{"arch": "mlp_mixer", "model": "segmentation model", "dataset": "rendered roads seen from a driver's seat, with toy cars, trees and houses", "train_examples": 145000, "image_size": 64, "crop_scale_min": 1, "horizontal_flip": false, "translate": 0.12, "num_classes": 12, "output_stride": 8, "norm": "layernorm", "norm_position": "pre", "activation": "gelu", "mlp_ratio": 4, "layer_scale_init": 1.0, "parallel_block": false, "inner_norm": false, "drop_path": 0.15, "patch_size": [8, 8], "conv_stem": false, "layers": 14, "width": 512, "label_smoothing": 0.1, "init": "xavier_uniform", "residual_init": "none", "optimizer": "adamw", "lr": 0.0011, "beta1": 0.95, "beta2": 0.98, "eps": 1e-08, "grad_clip": 5.0, "steps": 19500, "batch_size": 128, "epochs": 17.2, "lr_schedule": "poly", "final_lr_fraction": 0.1, "warmup_steps": 580, "weight_decay": 0.5}
Rows from block 3 of a small segmentation model, named by matrix and row number. Rows with one number belong to one neuron. Each number is 128 + 24 x the weight over its row's rms, rounded and kept within 0 to 255. All counts start at 0. Numbers have three digits each. After the name is the row's rms in percent of the matrix's.
After each neuron's rows are labels from the 100 images, of 14976, where the neuron reaches its highest value: "responds to" is what is common among them. Only what is clearly more common there than usual is listed. The data: rendered roads seen from a driver's seat, with toy cars, trees and houses.
# fc1: MLP up (model.blocks.3.mlp.fc1.weight, 2048x512), inputs 64-127
# fc2: MLP down (model.blocks.3.mlp.fc2.weight, 512x2048, transposed), outputs 64-127

fc1.576 094:107106143064148127118137145108101139128121112128103187141139129116127153111060161145109125128119103091141148103090145123090082097170127113120137096136124131105114137111125149173124161140138124
fc2.576 113:113174122089106160139141113181145100116121102122132135093118154135148153135158149145145112109102112146117181123119124133131100154138138131105152102138127101149160140113113133154089113168120128
responds to: snowy verge

fc1.347 093:108124155131085132132101104142133081130111142156124100119126135131112128164149121102106131090081144133123173114133136140117151126127102105124125125096188112102133062122135121102108110101148095
fc2.347 108:132164126099113149159080169165138118152145120157145108133151131109102136141110195108108136136124131117153136113121130106092154143089123139151099088126137106141192127100138121133094177165147135
responds to: dusk

fc1.461 094:113127110114144115176120134155132099133114157146138140085152154172165138109139127141098072097143108116166100125096104144130080171138154146155143159137115124149087092105119136126115099118146119
fc2.461 115:150127172143125135129154088136111100171161110138126128173116088114134132150137147133147119133113152179139110113109122119107112084128131115132145135097120103121151132148118150128130134101110139
responds to: crossing stripes

fc1.217 086:106107136112163132112132164082126122124088128142123164156147107138081192159008123112149137131132117142109164123129124111101156134116124156139175138126127142125123113172128124115055134121164107
fc2.217 107:149140131080144121142119158108135147130148114117096147131099092135090125135123103141152108091108109136150128172124120091140123158145150127176120128157148120135089146101162162135115145141131114
responds to: crossing stripes

fc1.45 093:143130131117122119154116140112141069185136127164107105170125162138086100143109152092117128117070154103106112114086127154129154212131148132130123144131128102132134058120134126137093141100147105
fc2.45 129:128089145138136133126147131140105123158141114077163077162131146155110126154121093120136129154090132120126138151136133133090137125110105097145114114163110120119135151132146034157140142124134152
responds to: dusk

fc1.546 100:166111162104101087103142126089097107147104139124132130152137116180145167138126114117111076083100109149119122130094136127102094140132168145148164141134125130136120110155115133134084107133155103
fc2.546 115:125167122159110108126137085122122163136132156122138118162153129139114117167151172127125147116139121071119118128136108135152113129128106110130124156150152122084118106122107101125124145168142126
responds to: crossing stripes

fc1.464 091:155115164114177114101125142168137146128093124146102111158126110125120177099138161103174128120146163161161101134141165103118110145124141113104114099118121063076114116135126175133129113104131124
fc2.464 119:155118135131107125150123112119087122108129163139134119162120113096149146136099172132152110113117190141122126071118126132141113118120143151067091058107112128117142119138103143152160126133155110
responds to: car

fc1.34 095:115117154135154132123135124119105182146124132109075152144144101120125172130158120101153126148171126099148154125127161149139155131141098087088122140125116100082099173131124137102082150131150079
fc2.34 120:094131080111160108106149100120125157113138116126092146113112098121126139117136056152157124142145064144124080171104104143151136162105108120151132155116135151123151142128146148115149167126117116
responds to: bends left

fc1.471 095:126096102103102124200120139110101099109118121175110128124146107091115122126142155127099145124159109119132116117135124161141126089175103084121114095104170129127082112103115120122119137152089134
fc2.471 117:107137060119132091154144118139135138077107164177139126095109108168141115117193091189117169127137088144112122136091126138123130157090125139151124157145164154134131150131109141152161099130124184
responds to: bends left

fc1.82 125:129138170123168098134141172109131137153113144120146124116143166137098091123074107097114099103171134146114128130083153107104123154151139096135139157121109132121107107147091116108084141094130135
fc2.82 132:129119141131167118137133179142106092120105113153087163108132118110139147113127151147150103137142112131115085125099125145124124113127144145140131156161099119131106092134124112164134176154151128
responds to: bends left; snowy verge; crossing stripes

fc1.184 099:120131111132144123090156096149132146106121140115057170108163126150144131130143117139119096080152130094126080167066113180120084140119164144157178150154157123141110122104071146146112105179152148
fc2.184 112:164095088143093147122157164140101151136135116120141124139141159105140122149107101137095116117108149087112116123099084156125117111144121092128140110121195138082110094066137103148128109159176117
responds to: snowy verge

fc1.245 098:138107108142090103127142179105096154124107135150120159136162125122136121115099155099137121136135129133115127108097083166072106122133122120146143175108105143133103089118096115135095161120122113
fc2.245 115:149169120169158150145132124153092179105167079177149118131131154112099068118143135180131098120135199112129107113097152116158095101142152115086104108089117104137124105131125129159150158138108117
responds to: crossing stripes

fc1.470 091:152135135134119112162135115103109158182140134106132145121137133108086182150123088133104156115100096157146116109134108181141138153091161149088138140106110123127112129141139154204142153151106105
fc2.470 116:164152115144142149122123113177117119123095142142097124086106150074151063151135092128134159121117127084134139113111123171114134186135149122098077115127116148161112155086149160123137101110107117
responds to: car

fc1.180 096:127121181163072119148117116130133141102113141144152111120154099148154125149141123164122108100112093131141140121122149124117105104127131117135119156145113109106127116140129111161116113125155110
fc2.180 113:126124175173134111127133115142147120188154135111128126170117133122110098153120141157147149146175129149137167094106141126116109147144099107122099121189114136110141128160142107146125175106135143
responds to: crossing stripes

fc1.661 096:150118134110103135148100095118102124138127160121062136149140127105089131123120136135142130113128111133109114148137107149145129129167107129148142101135120094135105123059130163144138131099156145
fc2.661 115:119204091123144136086212128139124114123128136149128168109115136132115203123111140120173115110118150118150106143167102129154140118105106169144128110093096153116121167099174132093116150107096128
responds to: bends left; sandy verge